Rows from block 5 of the encoder of a small masked spectrogram model, named by matrix and row number. Rows with one number within an expert belong to one neuron, the router's apart. Each number is 128 + 24 x the weight over its row's rms, rounded and kept within 0 to 255. All counts start at 0. Numbers have three digits each. After the name is the row's rms in percent of the matrix's.
Before each expert's rows are labels from the 100 clips, of 14848, where the router gives the expert most weight on average: "strongest on" is what is common among them. Only what is clearly more common there than usual is listed. The data: phrases spoken by 400 fixed synthetic voices. In brackets: how many of the 100.
# router: slot weights (encoder.blocks.5.mlp.router.weight, 32x192), inputs 0-95
# up: expert up (encoder.blocks.5.mlp.up, 16x192x192), inputs 0-95
# down: expert down (encoder.blocks.5.mlp.down, 16x192x192, transposed), outputs 0-95

# expert 9
strongest on: /i/ (100); slow speaker (42)
router.18 122:133142122129162100156135126127174090146096120094133122097134092118156126149149114072147102106148125091161164159132096117103141112136134096122082116155131138126124137164152147112132149116133124080081125075145168096139143122115140108145140142104126142114120089121132173119067130175122121131
router.19 115:150107130136109096152125177106167131107162171132073126128159096079145150146125115093093112086124149092126151117108104153138132126119093114118116098120114104148146134121167127135166153094101103142103147128122157108119127144104105110147139170094131141106180090115122106157113127131118143177
up.0 124:130111136139134132107180125144151090089163123131150113118114115139135126157114139110139126159178081134107157118093146101142157179139107132093133130109099125095157126116085133123115094129105104134127141132118123143141159140123126125136157132122140134112114128128179128140125206139144146104
down.0 127:139101150080129113197118120104135102109116132137103077116130070124126152142109117133130098120083166098113139106168106143102133105121105100091127129095127142158140107123126124116120131096131155153132135132108139107170187128138165143132147117110136120138134147088081159118137120139122087098
up.1 039:119153139090136099126128142206156131112118121122124124141097173128135087113087146141153184126139103107108103135129119149115133116152127131091126109146098162123117157131118090116101088127130087140132162080127100121109131201132136152125113127144115118141124138181147116143154110132121127138
down.1 029:148127169119127109125114156144116123126135131142132122122152148133142159136128120139150153131112130145128118128110144154151203100116117098143144142141238121126135152123126122147062127198079150129136110087173142106148120141136132143140125109131085121109166178088120117149133113090139131121
up.2 050:029134150154143095115125158157142125131125111126132155125149144133121126127135131121127255128127132129112108107125156127114135122147125127103149169131128137130125151130128078128127128126131135151128136066130132159128137165131142176128087173123126131130152119176126131170128124159100131162
down.2 048:122120127119155125116125152128135129127137143152085158178137140101126112104085114124125121125134131184149133134121115129132130120138129133193217132129130128126134202125124104105137135133121122178143132127140124171131096135128140110131037137139070142219131160121133127113129170134125123144
up.3 135:127112111181133148101155121134133147112142118118122111148129152112088146127109130160149136130085145131142130101125163106164130111125113128134144150128143108152127139109101098102131099101076114137116135135099144073071163177100110108138071175118104135124151128164121088164153154137138125143
down.3 157:153147116131131100113110151099121130107096133135129135130120091168114106100154132148115156123124118142088131147120115154107109166132150142116101114117135169124127116087149162139125148153158139134083146118176128155180066091197171127117173103125094099141154148101142163132116091142125096116
up.4 123:135118135107131082127078177117117129117142167143109145104176121175134123155147125137106125109114130093080128122087144104130148114141088116115115115108118111126145166083111096150149133114145132162127124126119145184139120134135129114102139136114062141111172127132172131102154128140114144129
down.4 128:170142134115155123141153116082141111130141175093125147115070150092118127117166111085128130116115153161128150126117103131130137112118110152145097132130142132157082109149143171114157140110117125124136152183112148124137102119130134172079109157104108104124125146102072140126109094108077120122
up.5 140:122130096131143094102111158121146113114150109150070153111131135125156094180128120094109152126065110130100150166117155143146139136118162127138139133109187119128135118115137082124120118113161135155102096126117093178069128129138135112118141134135146134074158162140170111144157119133130132152
down.5 142:117114115158091124142136135116151112139138157125117162101119192079148133142120093146073153135120110176118134087161151109160122142122149122073114129107099120112116152114089166125173137143097121164160114187116121148120119112111096150103095132131179080133123098128117100116155072095139157131
up.6 046:070102150141131066121172164255145125095157132121104110081125126131120119157127081104123189141135123118066131140121186132153124103150129142122105119116138139125135131104102130129118128109122130125155159126152127152105133129131118128138151179143119125132154127135136130128137174130164130135
down.6 043:132211124129117134113137119126089142124121189130101136123155143120153183139115157156114117116136088121134085110120116160119118125130126108057112117177078127103132139186143125131128121116126125132108155136123119111113123132121128142073122129129156123129136116171151120082118107125094113125

# expert 2
strongest on: /ɝ/ (75)
router.4 094:110096100110113099177080148130150142091098125128090089114120190159148122138124129130117161156148131089107113124146103134164085113174152172126114165138146112126162103138124133167135112150087116166112099125127097102130110155139159152117157094116141125121155119168163162136133098147169114121
router.5 100:074124139114163092154081127120163134082137152100109089124130192157179171154133120122103127142132129085106080089131124164157103101179143133114146148126148133125138104113133143146174101133100140145095147131092081104129136114127176142130147103110138134139151143165129155100142126137144103114
up.0 070:103127128129159125141163180208152129143159143141113139118126122109123107104128134134129134115087123127128157103125093126111145174119123095121131127122126133126138148136135094102109149129132101118146123102128151149110147155161125159137110154141130134130134085159138122210116134143117131150
down.0 049:134145110158116143094129129128150143143172174122141113134138138133119130120120062122144138127124111137135119107111140136133151123125126095156067145122124163108139152119156112088218178125111123124125143176207186118120120123123119131122082130172124087119128122094126133124120116100100121127
up.1 138:133076160119137111149126126135128072115151172094154138117203152133161101097093137133162140138118120111147098127109159151116113126178126124118115060094127121083119113084098138125164158133128099133137134127128121108077173153127148107111120120132093124130131141150112134123159094138107116138
down.1 131:132141141121109151133092166136104137150118144097137111165102122073094154119137145142145134117092184113105143141160101092143183155083119117160112168104102115129132112116167114161140153120182162107127128152161129152132107133114071096136108128121130132155116119115143121156113101154152129122
up.2 049:112129140162124120108136158253124132131159155123128138129130118088091118141105137113132170116076130142099129144128125120124161143115105129127123132130111156161121142119123136124115125116121132119126140063127121149110115158136131088120141192154138141136143125126129102132129140137135136142
down.2 034:160130132122128131131131123140126123129085121135124127132159144125116129124112118116116107135139111111131141124098140133134124121157108129114111178122115105217096133102136120107119129128070125115124112013120155120144129142131140086133186119105127148111129118113133166096126087131195127161
up.3 138:174120120140124149124138134094135162168137124113131171190086084130091102102173150129095093124101143152139124105165115136137136137067112128099112091147110126110142141110142148137128144141147142097127154136184137157140097089140091136090124130121105129130124116075117149116108110146092129135
down.3 151:099131132099141109111176111152130110097078121129186126124118157153142150135131102062150145125101147101101123126105156122130105133113093118085154123144169150119149104079142103184134117144135136147144140119092107107121132141109122142168165146140127161126126138144144103171118124110075144113
up.4 148:116137149141153109114125126132114105108128102138084150166081164115164112092171114094103151122101136106144153133114098124139119108100146156069096105165175153117118132120104118173135100133139117132107131125147122136111088114149119110102164123099124149122126141151177147187135118171140138131
down.4 134:138153121101108121170101171103127104093120124146178138138143024143136168142108112148111137103112134145120109154127145142139122116124133151127089105157133106118107127190147137120134138142138148137114112172122132140098125127115140141125132106185127094119156086095092136087122119176099103099
up.5 056:107126133119134132131129211146124150198125105136134130125119116058133148155117123129136132126142127142113129139129128130054130161110113133131127163129131127211139130122137068129168118120133124116113142077126145199109117207142124121116105170143141147131129120121129093160106128149127127145
down.5 063:131150129135122123123128135147141128120128092116121153123126127125116122090120123111072134120130139124134129131127070130126128131112123117128084127143132129121113128128122127116087133057100128132094160131107131118154137129153132210120140129127175125064128188121130177119123126128130117128
up.6 179:132120119110103155106147109137112137162093127117119137191132073147115103104149134131088131110135121143132091148139122111124126117082141119113130106157121216074137116091136117151151126163154140135148182126165147138133151118148078121129092135178079129118098166100093132105100144101115113101
down.6 144:102129153124085154117102116151088100132142102153182121164138123174097130147134107127139122129108065145133115175153164113139137125128123131155141117131138149070138127140142118125137144184094111155135150096180148139148107100149129120131103145195114127165156197108092146116114121098083084090

# expert 14
strongest on: muffled (low-pass) (85); pink noise (51); white noise (39)
router.28 094:123115139132134117110077129112110117109151083154132171127129137199115145105153128144167110081098111128105133137131179147125132130133113119134134094141138147140145133121125129121173111104089114146117151110127154173161118137169149120112127173112154068119157142104117122110138144138104146138
router.29 103:141078142100122161125097124114101112128141087148126169116101134179130114102172140099140100115104127108156123124141150132136126142130141133118151122113166105151118146130147141096136082131084082144136123132122150140142125126160152108134140145141167075160136181081119127118128136120103148129
up.0 051:086126143139133129127147127167126127129129124129152105107133125152129127127128129127132169145179120124068166124150128126090129127128146130133124124171128126136134128124129131131128130138064136094128171096129123126087142163132143150126110126126126131130191128140132129077129125131119132127
down.0 058:181121168111157129124109111096126105081130127071125126126081127112130129169128127128135134120193083134170161127128071123091154110129127127126111162186131129146132124126129152128135126125128130143114116141127131125128130131160104127147135129102127125105126102128165127061135119100132128128
up.1 074:120131129131124118140164129238129066129126130135128127151130127126128119127126095128126128127101129141090160128158129132117127160129129123070101149143126205126126130127129181131125128143126162129088083127128152143068143182157126138129124206130144134127172127129145145127128128124154070126
down.1 088:048126131098119041194127129127127133150124130128171127127130092104128127128129110127148166142137148130145120126129111131126128127155121128128153129129093127161220126126129128126129197126163128090135128129127085190128130106160130133123133128128128179127126099164128143162126129128126130128
up.2 056:126122137150148055140167187181149126170124133138120167088141124128127138200077115139127130135132139123111192076127119136120160136146119121099122166121124139106126173134122174124132138087083127125142127030131134127135131145134131129126126183126161141129152087155161126144139121134126131191
down.2 060:168128120129133117130128125134100136128129153131128121123126116129128079139124156123122120128108115107145129128131126128121158132127137128134125121126108135127111134061126131120088087106126143125141128130146149119131078159119133115128131127112123134158124131137132147131133163126098176201
up.3 177:121143133148150129127147116122165135132135099135102154152116132101122176131120099119147135094130141126085149143157168145149139114130140111134117137115088151151119130153113162116125161105132155173112168127108140126125120139126091137124126146102097165097127129111118155120132136137109109126
down.3 189:126155103125105175130168129124159127108140144085111096166133102111140116143113121094108116138159124104143151125176120099127107111096168118145143114129089093143104129148101057123116137114129139110144112210073141089112114121085148130135065105127105123123073136107106087109113134085113119122
up.4 136:124146144172146089123093132114148133127148090093124158122133125158137133103163106129120137097121157099112168129119146130137123134179137108127159105105122132161160138088122132121183150117161135146117133131113134173130176147156094116133112169089091124072161086108091096150160144195128104121
down.4 143:146136098124102152119148123110195138103121159090109095137143110095158123052117128084158138133137140144126117136139166145140143147119153136146088135138125117146109116133106137150145138147097193118150143178127128081142140110121132081101080085121132164140103150072126121123101095140156133093
up.5 054:089110131125135105131120139167136047137142143094174126128129126122135156168128087109100146183131129129122132125139125123126113192128114132128179128149114134154126138064115138120114134113131108137130137058140150138091132228218128129126129165127144137124168118138132134126161133181126127124
down.5 058:131211139128123125121125148125127124135122122115113129130082126126132128127130150125157119131122132086123138128127135061133133130166109177111135127130128158185131124093215129125131102127131135129115233123129120130154127123130123190113137107129129130127136129126121134171107125105137130156
up.6 063:118123147128129123132130126135154130141137127132127129113130168072129130153127136134128126130157129117118128114155112108143106127135122127128135121127106131138129145134185109129126183129116128128129130108131149130128184157131147145119138133125128129101126130157128205128141160132083155157
down.6 079:129128097131128128126126130078131130141128161128129092120145130127138090128151126110108127124131139136129132099125127088187149128233077115133126189127138123129167104105129125178127130125119125129127126075096124120166128101128109128128128101130128125126113152127109158123157153143128126133

# expert 7
strongest on: /s/ (91); /f/ (60); slow speaker (42)
router.14 090:150121119157123098103117113126153162133101142166144122139105162113084125145148121132136170165108123131097174161128122114134170162172150143115088142141094118127100121097086152120116188156152137118136131118117141130107170123173141159097156138127134118128101124124177101127139112113168141157
router.15 090:145112133150114078106117126135147157136082132140128130145105160095082104127136136128125171161102136137096173147099080109142151157157161143114093150136102129137094128085094141113094197134153125119144157113125151119113148143166124163095148119118147114127111147119168102117151113109194144155
up.0 056:083105162092190140142173149153117116129125124139113117117142136110176095125137102135132204128132130133128112123181126129139140127108134121127144106093178132145127158138155134129107115119140122137126147098123168143116126139115108138163118128140134155130127124128077161116122128120133142132
down.0 051:125144131150143083117119113098146113123115136100120130119118136123032144168122148117127082101134096083148081122127086127107129130105117100146109107111120141130094107139149125134165127143124143120151149148142130133125134095120124137121110125156156117165135131155132141103120138111220106180
up.1 169:139134142145110096145145176128148097129133121094140137118066142100139115132115144091139124156123091133128119072116081128157097161146141089140116112139159140159120113105123126047100155144137153150101108119111190112139126122130155164061111106130180099116148084121155114131141122134149127191
down.1 174:119113120100146152130129117106099101137136139125111101111155102118127163156115147125116139099108142135131097097138164124151154084093099129140102129168138169136156149117117120152119078112112119150097115167125132146126078151152140126171089123203098144131132169163080140142095125100148129057
up.2 156:117111134112139132116162118132121106132153114125150107089113084128166132110129147126157102088147111124141122116119182130097153086123103098168138113088142135113146150101122078116132023093054142142118149123150130161141120115124130124136079130155113103095133127130100170135097117120085156097
down.2 164:087135096156128083131117127154145116108110116134125118138196142150094168115120125156112134155161064112058120157149127145151084118157148168096086135160101131131110103129119145125117143169125177138119141122123140123112142131134162143119130145130118166132161110083125109101150146165158083128
up.3 164:134133115111129122145121129127123145127147133131143160138128117095115116107083119118118131136156108118149162120113110128129119085131119157120143173126114125133118122152117120120199142099108165113135114142130131143125111113095116092120117102131137126050114128145100113113133141154145135108
down.3 157:148122087132142128100147138127116113116126108156129115136171151139131136179140115137103117137096068145123092120099128135122131103124151146086097082159151160150057130151112136149147101160139125145116107181113135107111114141126156087125157159136120068134146146117094087113127160180133118124
up.4 085:105101148123120102116110125160106114092145114144146177144127143131148151140136110124143148140129115160137166102121129114136126140090137131122121112151122143187119119155178079106138119128124141115118124129131214134119133152127083102132125123121093130116118119090139090122133222154127120155
down.4 081:133140133125139125107121111122120132179083134105114138132128129094112122135132134153131122136085145162133151155123138134099165116138113136131139130130100143149114119125128133122198094136116139140130070153159119168103133106092118123161017138117115140141127163151129129138113128136126153164
up.5 070:110173178088121100123150134178140109135127125132169143132173128140170121134051127137168125162123116109124075116129155144134117127126133125087133133126135122167153126119138093123108122113136144106130132053134142134088163138124145192126132173158124135113161100129164138126131107130100122174
down.5 061:109122110076140135136122165138116131130094099118122155131138135110158156086132112138133128129136095119120131136134132124134129062132100126121121095128141155131116119107178147087127136116134132128146109120104179154154113124146104127113100159094115142137169138084096103147109123129143125113
up.6 046:063139138129118102104148255147127083136112131131151127130105114139137112127130131127120151118133126129126112087115121168119108123195116133097162098124143137124144124142153085109131126127117120127160144123165132146110132167204123155114133167130131163123126121148124131129100150126106141126
down.6 040:143172123128095149146112128124129118110145128145129062142089153156123138126078149134155225114124139124141125127124166116151128124124139137125094140146130126237131065148125147150165122124122109139131141183126129132136082133148130135122098047125124179139132130156158151125126095137136122176